From a checkpoint of a small sound classifier: arch transformer.
Rows from block 2 of a small sound classifier, named by matrix and row number. Rows with one number belong to one neuron. Each number is 200 + 20 x the weight over its row's rms, rounded and kept within 0 to 999. All counts start at 0. After the name is the row's rms in percent of the matrix's.
After each neuron's rows are labels from the 100 clips, of 14976, where the neuron reaches its largest size: "strongest on" is what is common among them; "loudest band" is the band of the loudest frequency at the time of the peak. Only what is clearly more common there than usual is listed. The data: synthesised imitations of 52 everyday sounds, one a clip. In brackets: how many of the 100, against the usual share in percent.
# gate: MLP gate (model.blocks.2.mlp.gate.weight, 320x160), inputs 40-79
# fc1: MLP up (model.blocks.2.mlp.fc1.weight, 320x160), inputs 40-79
# fc2: MLP down (model.blocks.2.mlp.fc2.weight, 160x320, transposed), outputs 40-79

gate.117,106,161,190,201,188,168,207,184,177,211,203,169,208,206,199,236,198,184,201,218,210,208,171,214,206,193,207,224,232,201,219,204,183,226,197,203,204,204,193,204,215
fc1.117,105,222,180,183,215,203,238,177,181,216,181,222,213,223,205,193,215,192,149,187,201,227,202,218,199,208,191,185,196,178,196,207,201,171,213,193,199,203,209,207,207
fc2.117,107,217,201,210,183,206,175,213,182,224,205,206,198,187,217,197,212,239,188,200,220,177,196,218,186,181,225,180,188,197,200,171,209,208,179,178,173,215,158,204,168
strongest on: bird chirping (100 vs 1.9); animals (100 vs 15.6)
loudest band: 2000 to 4000 Hz (63 vs 10); 4000 to 8000 Hz (35 vs 14)

gate.195,105,213,193,217,187,211,186,171,176,165,208,207,208,153,226,168,198,195,184,227,198,214,210,226,191,186,214,233,195,174,183,244,210,227,214,203,199,195,244,201,209
fc1.195,116,171,171,210,187,190,197,240,217,213,189,211,208,270,171,226,186,198,204,190,182,218,221,180,209,194,181,168,185,235,247,181,211,187,204,179,180,205,149,211,202
fc2.195,110,233,205,215,152,209,199,197,173,204,205,194,205,170,195,218,167,204,210,200,190,204,190,207,163,179,216,197,237,184,226,200,194,195,185,222,158,206,189,180,193
strongest on: people (100 vs 15.2); coughing (90 vs 2.1); reverberation (62 vs 34.3); text has "reverberant" (62 vs 34.3)
loudest band: 2000 to 4000 Hz (36 vs 10)

gate.187,095,217,191,186,207,197,219,200,181,182,227,207,181,177,246,238,200,217,196,221,182,168,222,221,193,199,214,214,211,165,183,198,213,201,191,172,187,216,228,198,197
fc1.187,112,228,168,218,147,199,213,171,168,217,185,193,164,185,187,215,202,176,222,203,190,191,229,215,170,206,189,199,189,204,162,228,181,210,204,214,208,206,185,207,199
fc2.187,106,238,199,190,210,189,217,190,213,185,168,174,226,192,241,170,220,202,214,175,213,201,254,194,201,186,197,191,243,191,215,216,213,192,204,181,178,210,247,267,185
strongest on: people (92 vs 15.2); speech (89 vs 2)
loudest band: 250 to 500 Hz (46 vs 12.5)

gate.301,116,195,215,192,209,171,174,182,223,186,184,211,212,198,180,218,192,178,237,180,178,167,240,212,183,233,205,216,202,212,186,205,189,184,193,160,211,173,186,193,176
fc1.301,112,218,191,230,207,228,212,173,189,209,198,211,218,195,192,173,204,193,155,206,226,185,161,190,197,151,203,220,188,225,213,181,239,204,196,239,187,210,204,200,220
fc2.301,125,198,199,233,219,185,193,194,197,215,199,217,225,193,191,203,172,216,206,172,193,208,225,210,176,181,204,209,198,216,204,180,193,229,198,217,171,178,216,196,194
strongest on: glass breaking (100 vs 1.8); household (100 vs 18.7)
loudest band: 2000 to 4000 Hz (55 vs 10)

gate.233,078,194,216,201,177,233,191,176,188,209,218,213,232,167,191,194,163,211,202,210,167,207,160,230,176,235,209,210,222,206,204,171,193,208,193,191,203,157,192,197,203
fc1.233,071,180,191,167,163,214,179,179,213,173,198,215,250,205,180,213,178,204,170,179,203,211,217,190,185,207,168,164,174,211,191,206,186,230,220,202,218,162,203,229,215
fc2.233,072,215,211,212,165,217,196,225,207,198,224,191,197,180,188,214,214,231,196,177,226,201,198,186,229,207,209,209,202,143,221,209,177,198,201,207,225,239,189,225,173
strongest on: crickets (98 vs 2.2); animals (98 vs 15.6)
loudest band: 4000 to 8000 Hz (71 vs 14)

gate.32,085,172,182,201,190,196,199,200,211,207,211,192,210,164,227,225,206,185,238,200,227,198,225,216,217,242,217,197,163,220,171,226,170,196,184,214,201,213,215,236,195
fc1.32,087,201,200,211,228,222,197,181,172,175,173,203,198,221,204,239,186,232,148,163,205,216,183,201,166,167,195,215,236,159,208,232,207,204,210,205,197,209,199,176,190
fc2.32,089,199,238,199,186,210,213,225,224,233,187,205,183,167,192,196,229,168,207,206,213,174,218,208,203,208,210,192,234,204,238,180,215,231,165,201,209,221,198,173,166
strongest on: people (95 vs 15.2); applause (92 vs 1.9); reverberation (74 vs 34.3); text has "reverberant" (74 vs 34.3)
loudest band: 1000 to 2000 Hz (47 vs 12.1); 2000 to 4000 Hz (41 vs 10)

gate.93,125,175,189,199,187,178,170,191,225,213,213,174,184,176,212,209,186,202,184,201,199,186,188,219,206,209,173,190,228,222,226,181,214,230,188,185,210,207,171,206,202
fc1.93,116,177,172,197,187,190,220,189,219,238,191,165,170,192,189,214,155,222,210,195,190,188,202,231,195,194,194,228,205,222,230,207,221,232,187,209,192,199,203,222,198
fc2.93,132,202,214,192,198,201,217,164,202,210,190,192,223,215,167,186,175,198,198,215,182,210,160,160,217,240,174,158,178,217,208,195,177,187,182,227,224,193,215,180,202
strongest on: wind (100 vs 1.9); nature (100 vs 13.7)
loudest band: 500 to 1000 Hz (54 vs 16.5); 250 to 500 Hz (43 vs 12.5)

gate.23,098,212,207,217,200,210,214,168,214,197,197,230,222,217,205,193,188,173,189,215,196,195,191,187,193,202,195,198,209,173,243,157,211,202,178,174,177,227,230,180,199
fc1.23,098,204,183,206,211,219,186,213,177,202,197,229,207,193,194,190,197,168,190,207,242,175,214,198,182,186,211,176,144,207,215,184,183,207,214,206,185,192,226,181,207
fc2.23,094,193,193,159,205,186,201,170,199,237,217,170,187,192,236,214,197,231,192,162,204,232,181,196,228,188,173,194,185,213,204,235,228,227,211,230,235,168,184,217,205
strongest on: snoring (100 vs 1.8); people (100 vs 15.2)
loudest band: 1000 to 2000 Hz (66 vs 12.1)

gate.138,137,155,172,175,202,175,176,244,213,213,190,175,202,179,203,220,197,224,217,185,206,207,217,194,227,215,211,198,231,208,221,179,197,207,195,203,202,184,198,208,208
fc1.138,140,171,169,203,205,191,162,221,214,199,188,188,203,187,203,255,175,177,219,234,201,209,206,169,215,209,219,204,214,218,212,178,207,232,239,199,190,198,211,232,223
fc2.138,138,183,182,228,187,223,178,204,193,216,190,173,242,212,207,184,190,180,197,186,199,227,173,159,223,201,244,190,237,169,200,203,186,197,198,235,240,209,217,195,187
strongest on: bird chirping (100 vs 1.9); animals (100 vs 15.6)
loudest band: 2000 to 4000 Hz (76 vs 10)

gate.140,106,193,216,225,203,210,200,201,217,189,239,198,224,199,215,206,206,212,218,179,209,206,208,203,208,214,264,127,172,206,208,167,195,183,181,182,209,230,229,212,179
fc1.140,106,192,183,194,221,179,146,191,177,224,184,197,165,207,194,171,217,185,190,220,169,175,244,194,167,169,163,232,202,214,211,202,181,184,212,183,171,222,173,226,212
fc2.140,115,193,193,218,200,200,229,193,208,207,166,197,205,183,161,187,170,188,177,211,186,215,188,192,197,211,188,206,220,221,192,224,200,166,176,231,223,186,214,232,189
strongest on: drum roll (99 vs 1.9); music (99 vs 3.8)
loudest band: 4000 to 8000 Hz (59 vs 14)

gate.235,104,170,176,209,200,228,202,197,211,236,219,194,232,183,178,211,189,167,209,206,217,198,198,189,177,195,206,215,200,259,176,199,187,190,211,237,213,234,176,198,190
fc1.235,100,220,185,195,198,198,224,199,196,226,210,199,189,225,141,234,177,186,175,167,200,183,224,218,203,196,201,172,203,221,202,211,160,198,210,197,201,217,196,200,208
fc2.235,108,215,187,197,187,189,222,153,233,202,167,214,227,231,181,190,172,173,209,182,181,180,191,188,218,205,202,184,242,241,213,192,170,190,216,220,210,193,218,172,186
strongest on: wind (100 vs 1.9); nature (100 vs 13.7)
loudest band: 500 to 1000 Hz (100 vs 16.5)

gate.69,117,205,215,183,208,187,183,152,202,213,201,223,237,219,174,202,181,196,191,235,221,176,210,195,209,198,205,200,188,187,243,207,206,187,169,200,214,236,188,220,202
fc1.69,110,217,235,215,183,184,192,175,238,194,219,210,225,236,193,215,189,220,223,215,196,197,188,190,205,202,207,206,192,208,225,189,187,213,157,188,225,205,185,234,184
fc2.69,123,190,195,195,227,225,192,160,194,199,199,215,208,177,202,192,200,238,183,189,212,190,168,196,225,233,200,238,192,237,215,208,208,221,200,226,222,173,176,202,210
strongest on: snoring (100 vs 1.8); people (100 vs 15.2)
loudest band: 500 to 1000 Hz (55 vs 16.5); 1000 to 2000 Hz (36 vs 12.1)

gate.216,107,198,221,188,217,205,167,203,201,192,180,199,192,243,229,232,215,191,228,214,187,203,205,205,226,236,182,197,209,214,171,204,206,198,195,183,203,198,203,185,199
fc1.216,110,199,185,237,165,190,238,196,203,191,201,192,197,180,225,175,204,242,224,190,202,215,183,183,213,194,213,169,193,179,194,211,223,197,183,236,194,186,235,193,203
fc2.216,099,189,173,208,204,162,184,204,199,209,178,199,221,178,182,187,176,189,192,162,190,187,229,199,189,160,223,210,202,189,221,158,156,203,210,230,188,215,225,220,186
strongest on: glass breaking (100 vs 1.8); household (100 vs 18.7)
loudest band: 4000 to 8000 Hz (60 vs 14); 2000 to 4000 Hz (39 vs 10)

gate.35,115,208,175,208,197,209,194,174,198,191,179,234,233,216,219,211,185,206,223,169,193,188,214,200,201,206,199,223,206,198,204,196,183,194,202,198,193,189,237,197,188
fc1.35,112,187,194,180,226,198,196,177,220,213,228,213,223,211,169,174,198,227,195,219,218,202,192,198,224,217,209,199,199,195,181,203,215,181,178,181,192,202,225,233,216
fc2.35,123,191,196,201,199,185,174,209,190,187,159,225,214,173,221,214,185,231,233,206,207,187,187,211,213,204,214,213,183,169,211,216,225,208,162,213,185,173,160,176,183
strongest on: snoring (100 vs 1.8); people (100 vs 15.2)
loudest band: 500 to 1000 Hz (58 vs 16.5); 1000 to 2000 Hz (32 vs 12.1)

gate.13,124,241,233,210,255,170,198,200,193,208,173,199,211,185,207,257,190,207,189,176,180,203,201,228,192,197,195,200,172,202,181,182,226,164,208,182,225,197,220,191,236
fc1.13,123,157,210,203,178,224,189,202,201,191,242,213,211,222,226,191,181,204,196,203,206,194,183,187,190,221,195,205,244,207,206,227,161,217,202,221,194,192,218,197,147
fc2.13,114,214,206,158,200,224,181,197,197,175,195,224,188,174,231,222,209,181,221,196,202,188,193,208,195,134,196,209,231,242,178,200,185,170,143,203,188,162,208,181,222
strongest on: muffled (low-pass) (99 vs 11.8); white noise (67 vs 12); pink noise (31 vs 12.2)
loudest band: 1000 to 2000 Hz (29 vs 12.1)

gate.59,134,213,225,194,175,204,210,183,167,218,181,185,230,214,187,232,196,159,199,196,192,236,219,239,206,200,181,190,189,181,220,216,218,226,207,220,182,190,200,181,173
fc1.59,133,217,242,201,171,195,203,204,193,217,232,228,201,227,173,234,176,169,185,204,158,203,216,227,203,198,214,200,203,177,192,203,199,198,180,213,163,195,177,177,205
fc2.59,117,207,223,200,162,205,216,208,195,206,201,161,205,218,215,212,210,208,188,226,187,246,216,191,208,190,215,205,182,189,218,203,196,182,240,192,235,188,172,203,204
strongest on: muffled (low-pass) (74 vs 11.8); white noise (52 vs 12)
loudest band: 500 to 1000 Hz (36 vs 16.5)

gate.231,114,180,179,225,163,216,216,185,205,196,219,196,173,198,183,182,194,187,178,211,224,221,196,219,229,222,186,237,190,199,239,230,212,210,233,193,208,176,192,174,221
fc1.231,118,198,188,153,218,194,187,181,204,222,228,208,197,190,201,216,187,200,207,194,187,193,223,193,197,204,197,188,225,185,180,169,181,199,182,209,183,201,190,179,171
fc2.231,112,243,212,193,211,207,187,202,212,210,207,194,176,177,215,201,204,190,228,179,208,228,211,205,190,225,209,163,212,161,175,195,153,203,210,194,183,195,152,227,199
strongest on: meowing (100 vs 2); animals (100 vs 15.6)
loudest band: 500 to 1000 Hz (79 vs 16.5)

gate.99,072,198,159,199,179,179,176,201,206,182,197,163,207,192,229,231,206,202,218,208,222,206,212,193,192,206,208,177,187,180,191,237,177,219,212,201,186,220,179,208,216
fc1.99,072,203,160,206,203,232,198,202,219,187,188,186,216,192,188,193,200,212,208,225,205,214,186,210,156,185,214,183,187,204,213,215,165,211,190,210,214,178,153,200,217
fc2.99,064,216,200,207,201,176,188,178,194,223,187,248,209,221,201,215,194,218,218,218,201,205,192,157,219,187,191,176,191,185,207,168,210,208,202,201,202,161,228,195,210
strongest on: sawing (100 vs 1.9); machines and effects (100 vs 21.3)
loudest band: 2000 to 4000 Hz (69 vs 10)

gate.254,113,210,209,216,220,218,166,178,244,170,223,200,206,203,230,185,207,181,199,178,191,176,181,198,202,180,229,193,202,158,175,179,178,190,221,186,207,199,206,194,192
fc1.254,127,233,206,200,206,221,165,213,211,183,197,225,225,187,223,183,187,198,169,188,184,187,189,202,191,183,204,204,207,193,177,195,174,196,197,197,227,185,222,220,202
fc2.254,108,211,220,175,203,203,191,185,249,172,182,183,165,154,180,188,221,209,209,207,200,202,211,187,178,178,193,128,177,178,217,192,195,214,197,199,177,212,213,194,204
strongest on: drum roll (100 vs 1.9); music (100 vs 3.8)
loudest band: 4000 to 8000 Hz (35 vs 14)

gate.77,094,213,196,227,198,231,200,170,200,211,220,167,202,198,190,213,221,190,201,184,200,190,227,188,243,180,169,172,201,222,209,204,215,195,196,197,251,224,175,197,200
fc1.77,100,174,213,173,188,203,223,210,163,190,196,196,217,192,218,225,186,191,229,209,192,233,226,193,171,172,218,205,189,192,201,199,174,207,214,209,185,197,208,219,212
fc2.77,096,192,174,163,223,184,183,182,204,212,192,237,228,212,191,235,195,200,168,194,206,181,213,220,198,194,209,186,206,209,164,197,199,184,201,210,228,197,243,214,219
strongest on: bird chirping (89 vs 1.9); animals (89 vs 15.6)
loudest band: 4000 to 8000 Hz (56 vs 14); 2000 to 4000 Hz (38 vs 10)

gate.148,065,202,211,217,190,161,217,223,218,218,216,194,223,173,192,178,210,216,239,200,186,176,225,220,221,167,235,196,206,198,195,191,203,233,167,243,254,193,200,211,217
fc1.148,066,179,234,203,177,213,206,207,201,179,194,167,181,144,187,190,194,207,194,237,189,163,195,207,170,208,208,166,191,190,205,211,224,213,211,217,210,171,205,243,210
fc2.148,067,223,182,221,197,198,218,193,190,203,192,180,229,162,178,189,214,187,195,199,182,165,182,235,205,184,216,181,230,198,188,189,189,180,197,227,223,219,183,214,240
strongest on: bird chirping (90 vs 1.9); animals (90 vs 15.6)
loudest band: 2000 to 4000 Hz (96 vs 10)

gate.100,066,201,180,205,214,196,214,181,202,204,209,216,201,168,182,163,193,202,203,215,175,205,240,173,179,174,198,177,220,205,239,189,223,196,246,201,224,199,182,210,193
fc1.100,060,195,204,216,217,219,187,197,219,215,201,206,204,216,226,178,206,186,229,224,203,211,162,236,223,183,209,215,171,219,236,200,189,197,237,219,153,179,193,182,191
fc2.100,060,202,218,230,192,182,214,203,212,177,204,191,202,233,209,182,201,176,174,200,212,206,214,201,195,238,212,205,238,200,189,183,229,199,190,216,211,196,202,199,240
strongest on: drum roll (34 vs 1.9); music (34 vs 3.8)
loudest band: 4000 to 8000 Hz (56 vs 14)

gate.179,051,194,193,203,190,209,204,191,205,210,193,230,176,167,189,202,239,145,216,187,245,218,188,218,193,178,188,188,203,236,170,176,174,191,177,190,189,182,213,229,187
fc1.179,054,191,237,198,201,166,166,188,192,248,190,223,158,149,212,200,176,188,213,202,204,197,189,163,224,195,207,194,192,204,191,174,185,201,198,217,172,209,245,187,205
fc2.179,054,172,199,200,233,182,212,187,173,202,176,200,223,252,164,196,195,196,209,198,209,214,199,217,217,178,191,184,168,169,167,190,207,197,173,216,188,216,223,187,197
strongest on: meowing (100 vs 2); animals (100 vs 15.6)
loudest band: 1000 to 2000 Hz (62 vs 12.1)

gate.57,073,223,175,195,191,198,197,244,187,227,200,172,226,195,196,195,160,198,199,187,227,198,165,216,187,181,210,216,193,214,190,203,201,222,191,199,144,218,190,190,174
fc1.57,066,237,156,193,213,194,219,250,203,217,192,193,216,196,199,163,186,218,197,211,219,203,187,200,179,172,188,191,215,193,191,175,190,207,219,219,172,227,170,207,191
fc2.57,073,171,232,209,238,183,220,165,224,215,168,207,170,186,208,198,173,212,192,195,200,190,185,190,193,191,187,177,227,216,219,196,220,202,207,191,213,221,187,204,182
strongest on: sawing (86 vs 1.9); machines and effects (86 vs 21.3); reverberation (66 vs 34.3); text has "reverberant" (66 vs 34.3)
loudest band: 1000 to 2000 Hz (47 vs 12.1); 2000 to 4000 Hz (36 vs 10)

gate.88,110,193,213,195,206,176,204,229,213,213,217,157,220,188,220,163,198,224,202,208,200,135,211,212,207,195,186,195,191,190,222,183,202,203,202,213,241,193,213,223,213
fc1.88,107,183,198,213,178,175,197,189,204,186,198,242,178,198,221,220,177,206,150,212,216,245,200,198,200,209,196,213,207,207,167,239,197,199,191,218,145,210,194,183,172
fc2.88,108,198,185,201,216,203,156,245,223,206,197,196,181,242,213,207,199,208,213,172,234,196,224,191,207,219,195,209,187,186,198,205,183,227,227,187,164,195,184,195,170
strongest on: bird chirping (96 vs 1.9); animals (96 vs 15.6)
loudest band: 2000 to 4000 Hz (81 vs 10)

gate.2,098,205,230,213,211,238,200,196,227,235,208,231,206,195,208,184,164,205,195,174,228,203,197,236,180,218,201,214,213,165,169,188,258,203,225,196,206,194,215,209,208
fc1.2,098,179,196,150,243,193,190,223,201,200,152,164,214,189,219,214,207,169,193,221,235,198,198,188,210,182,188,196,206,222,182,216,207,185,169,226,174,225,181,191,185
fc2.2,095,229,196,204,218,219,213,175,182,197,206,194,237,181,222,200,175,203,198,202,220,207,196,230,155,216,196,180,194,184,185,205,199,224,176,178,182,190,192,194,193
strongest on: meowing (60 vs 2); animals (60 vs 15.6); siren (38 vs 1.9)
loudest band: 500 to 1000 Hz (91 vs 16.5)

gate.238,071,197,201,208,175,233,147,179,221,236,180,193,218,217,180,198,199,199,216,199,177,195,191,149,215,229,205,241,188,161,206,185,179,180,208,186,191,216,161,213,205
fc1.238,073,213,190,203,191,215,165,173,190,222,218,200,197,239,191,227,198,214,197,200,220,159,140,183,219,208,216,230,187,174,217,238,173,173,225,252,221,201,223,196,170
fc2.238,065,202,200,150,240,194,216,225,191,224,192,223,241,152,205,208,198,206,187,221,210,192,170,204,204,214,195,184,175,174,238,219,178,195,169,216,178,187,179,183,174
strongest on: snoring (98 vs 1.8); people (98 vs 15.2)
loudest band: 1000 to 2000 Hz (47 vs 12.1); 500 to 1000 Hz (37 vs 16.5)

gate.52,117,195,234,211,201,191,202,181,205,216,178,213,198,196,206,216,231,198,179,183,212,202,227,176,179,186,210,230,228,242,218,178,173,177,192,167,217,206,240,215,200
fc1.52,126,204,201,190,189,223,192,213,191,170,204,194,231,218,217,201,170,250,207,233,168,163,181,222,205,218,178,177,194,155,162,188,227,224,215,222,197,201,167,203,190
fc2.52,118,221,212,200,218,215,207,187,159,205,189,198,170,201,229,217,218,216,180,202,229,181,236,160,189,207,188,180,195,187,236,214,201,202,179,200,203,197,147,192,176
strongest on: meowing (100 vs 2); animals (100 vs 15.6)
loudest band: 1000 to 2000 Hz (52 vs 12.1); 500 to 1000 Hz (41 vs 16.5)

gate.37,125,220,243,177,207,218,162,187,172,216,207,190,194,209,168,204,178,186,212,241,189,216,249,239,211,193,206,179,203,186,202,226,198,212,182,217,199,224,202,217,197
fc1.37,128,173,200,189,249,191,195,189,205,212,184,225,210,216,205,177,190,228,198,201,269,171,199,195,214,181,185,176,188,199,209,198,228,211,204,172,178,189,199,190,214
fc2.37,117,167,212,229,220,204,206,200,208,189,227,167,194,168,177,206,193,192,200,171,198,176,205,197,195,189,193,187,182,232,213,175,204,232,236,187,175,200,207,226,197
strongest on: white noise (50 vs 12); pink noise (44 vs 12.2)
loudest band: 4000 to 8000 Hz (52 vs 14)

gate.310,110,266,211,219,199,195,189,181,219,212,200,190,193,154,217,195,214,203,203,176,198,175,181,229,211,238,211,222,192,196,193,185,210,219,182,233,165,223,171,192,223
fc1.310,110,238,193,221,212,161,197,156,194,206,159,233,151,188,170,224,207,203,205,174,188,188,219,217,202,210,230,208,193,201,215,159,192,193,195,249,169,233,201,223,204
fc2.310,112,216,184,188,191,152,200,201,186,183,205,219,212,237,174,210,215,196,199,212,193,260,208,195,213,216,151,195,227,212,204,212,225,217,201,144,184,163,193,196,187
strongest on: crickets (100 vs 2.2); animals (100 vs 15.6)
loudest band: 4000 to 8000 Hz (74 vs 14)

gate.214,088,223,157,188,195,211,203,199,225,198,218,186,197,215,152,178,220,203,190,195,218,195,214,207,213,203,211,175,201,198,210,198,187,200,185,228,229,252,206,209,197
fc1.214,093,189,210,191,213,187,208,196,195,181,196,189,186,211,221,214,220,231,214,204,160,225,189,190,146,225,197,182,199,240,206,184,182,219,229,177,207,194,204,199,215
fc2.214,092,230,218,196,195,209,179,227,217,183,211,200,168,205,213,222,239,233,202,209,198,229,204,214,177,202,225,219,144,176,171,206,225,219,178,206,203,196,203,201,194
strongest on: wind (100 vs 1.9); nature (100 vs 13.7); pink noise (29 vs 12.2)
loudest band: 250 to 500 Hz (48 vs 12.5)

gate.7,118,143,185,184,197,185,155,196,195,236,181,198,207,192,228,202,207,216,220,209,212,211,228,178,183,203,237,189,186,190,183,195,191,207,216,202,191,228,210,217,223
fc1.7,116,233,221,233,178,237,222,176,234,196,248,215,203,197,191,198,206,190,186,188,205,199,201,196,180,180,191,220,187,236,176,205,178,159,170,189,185,205,196,236,201
fc2.7,120,223,193,181,201,203,268,202,187,203,172,192,179,173,216,194,181,212,221,161,237,199,195,216,173,185,194,182,181,219,215,192,227,216,209,203,190,226,200,187,174
strongest on: bird chirping (94 vs 1.9); animals (94 vs 15.6)
loudest band: 2000 to 4000 Hz (65 vs 10)

gate.43,104,195,206,202,224,185,224,226,180,228,260,213,214,203,174,218,191,193,208,213,217,187,184,190,222,197,238,192,180,206,215,126,200,169,215,173,218,200,239,204,191
fc1.43,092,201,191,225,188,203,174,212,176,185,177,207,166,149,240,189,224,208,192,177,203,228,192,220,165,182,150,183,210,207,195,225,222,218,219,200,233,230,171,200,187
fc2.43,111,199,163,199,215,194,242,235,216,198,177,193,185,203,213,180,229,184,195,168,232,195,215,220,188,193,230,192,237,210,186,192,200,156,215,203,194,194,181,201,194
strongest on: snoring (100 vs 1.8); people (100 vs 15.2)
loudest band: 1000 to 2000 Hz (47 vs 12.1); 500 to 1000 Hz (45 vs 16.5)

gate.292,093,189,151,197,224,207,199,169,213,226,174,200,199,219,239,200,176,182,234,202,176,222,212,181,208,203,206,231,148,193,219,202,206,191,230,173,220,232,202,197,213
fc1.292,095,218,201,207,228,154,197,228,173,160,203,192,204,178,250,189,202,192,190,202,246,151,193,219,218,186,217,220,223,219,223,171,182,205,197,202,171,185,192,198,192
fc2.292,097,173,171,199,211,170,186,193,210,192,181,191,156,196,199,213,229,220,209,184,153,235,171,223,202,217,180,193,218,193,203,210,148,202,218,193,206,206,196,201,252
strongest on: people (84 vs 15.2); chatter (81 vs 1.7)
loudest band: 500 to 1000 Hz (66 vs 16.5)

gate.200,105,169,165,201,201,210,214,190,201,226,197,216,199,219,202,195,188,186,185,220,216,199,207,206,246,192,188,193,172,184,160,213,171,187,175,207,193,227,227,226,219
fc1.200,109,175,221,177,208,201,216,207,185,223,170,147,196,180,177,204,213,181,193,168,206,204,217,202,222,190,194,238,146,193,187,171,164,195,204,191,207,174,184,196,190
fc2.200,102,236,194,163,195,174,162,167,203,201,207,199,210,218,179,204,208,207,193,223,209,197,208,198,186,197,217,188,191,245,217,240,189,188,193,187,204,209,210,254,235
strongest on: snoring (98 vs 1.8); people (98 vs 15.2)
loudest band: 500 to 1000 Hz (58 vs 16.5); 1000 to 2000 Hz (36 vs 12.1)

gate.222,095,178,180,182,233,189,185,196,198,201,206,192,238,226,195,201,190,166,213,206,175,206,198,231,227,190,210,175,211,206,214,181,207,220,229,240,225,181,246,193,205
fc1.222,091,156,177,163,241,198,191,202,225,167,198,225,250,207,174,195,184,176,214,201,204,205,202,218,237,169,238,169,190,209,220,195,233,215,204,236,226,219,229,192,209
fc2.222,081,212,207,182,214,188,185,173,212,204,224,174,207,212,193,156,209,233,174,187,184,177,190,188,189,205,202,217,185,176,176,258,178,202,215,180,187,207,175,188,201
strongest on: mains hum (31 vs 12.9)
loudest band: 500 to 1000 Hz (36 vs 16.5)

gate.121,073,207,176,195,206,192,206,160,237,207,248,263,224,193,200,236,218,166,201,186,170,224,227,200,193,189,199,175,220,200,199,216,184,200,190,211,172,215,214,221,160
fc1.121,067,156,227,214,189,188,187,222,200,182,191,180,205,196,225,168,216,213,183,214,202,200,209,178,231,233,184,230,173,204,179,199,198,231,205,185,216,204,170,185,191
fc2.121,069,235,209,176,192,201,186,189,218,185,228,202,180,167,193,188,217,183,194,171,229,183,190,196,150,209,250,186,208,245,202,201,181,184,153,187,196,207,257,225,176
strongest on: white noise (69 vs 12); clipping (36 vs 8.2); text has "clipped" (36 vs 8.2); thin (high-pass) (29 vs 12.2)
loudest band: 4000 to 8000 Hz (67 vs 14)

gate.288,106,190,192,190,184,237,165,200,202,203,221,234,205,186,210,203,221,210,212,176,185,165,181,178,197,206,228,186,236,181,171,179,216,208,211,188,218,185,220,181,177
fc1.288,106,222,185,210,163,199,207,193,194,211,190,199,194,199,176,154,165,195,218,199,198,213,206,205,163,197,197,217,195,214,190,244,203,195,194,208,194,194,213,200,207
fc2.288,108,216,205,168,230,175,216,216,216,191,170,200,201,184,174,210,205,195,183,171,201,225,190,215,215,202,194,227,225,201,193,222,190,185,188,212,208,184,152,201,186
strongest on: drum roll (100 vs 1.9); music (100 vs 3.8)
loudest band: 4000 to 8000 Hz (36 vs 14)

gate.296,081,182,216,177,238,204,243,191,192,224,191,182,198,167,168,219,226,192,203,189,208,206,213,166,200,194,180,229,173,218,189,189,199,212,204,188,219,185,193,220,242
fc1.296,083,185,192,190,192,162,227,217,169,204,197,187,202,178,173,211,238,214,214,196,213,243,196,168,191,166,219,218,194,226,178,206,201,195,168,182,217,197,183,214,199
fc2.296,082,153,191,203,231,225,214,201,240,212,195,198,226,187,191,210,173,208,198,159,197,207,228,207,209,188,210,203,195,197,200,243,189,204,180,224,211,217,189,203,239
strongest on: meowing (100 vs 2); animals (100 vs 15.6)
loudest band: 1000 to 2000 Hz (50 vs 12.1); 500 to 1000 Hz (42 vs 16.5)

gate.220,122,205,173,172,191,190,151,181,183,215,221,196,224,177,202,230,200,224,187,196,225,206,198,221,182,198,214,190,208,211,190,237,193,241,189,184,183,243,212,229,204
fc1.220,116,202,212,190,197,210,245,246,213,191,201,213,153,205,196,185,217,200,198,206,185,192,233,168,173,194,210,195,172,190,227,200,212,192,220,178,242,192,197,191,192
fc2.220,119,187,182,199,195,174,194,198,191,188,201,206,197,219,176,193,192,209,191,177,206,207,197,206,200,207,232,214,200,178,162,191,197,161,190,204,209,235,227,231,188
strongest on: people (100 vs 15.2); speech (92 vs 2)
loudest band: 4000 to 8000 Hz (59 vs 14)

gate.96,100,178,172,197,219,177,202,206,215,208,188,196,190,185,205,210,225,155,171,177,201,214,206,174,198,195,195,228,223,218,207,232,160,184,196,198,202,244,237,223,160
fc1.96,097,225,220,209,202,173,204,199,219,203,201,193,190,178,223,202,188,189,220,190,232,174,185,175,216,198,197,190,186,227,205,224,215,173,214,203,184,195,238,200,208
fc2.96,092,198,196,173,198,197,189,194,212,220,216,214,218,169,153,232,193,190,190,154,177,213,200,214,221,204,178,199,212,206,239,164,166,214,197,184,186,236,225,185,232
strongest on: meowing (100 vs 2); animals (100 vs 15.6)
loudest band: 1000 to 2000 Hz (57 vs 12.1)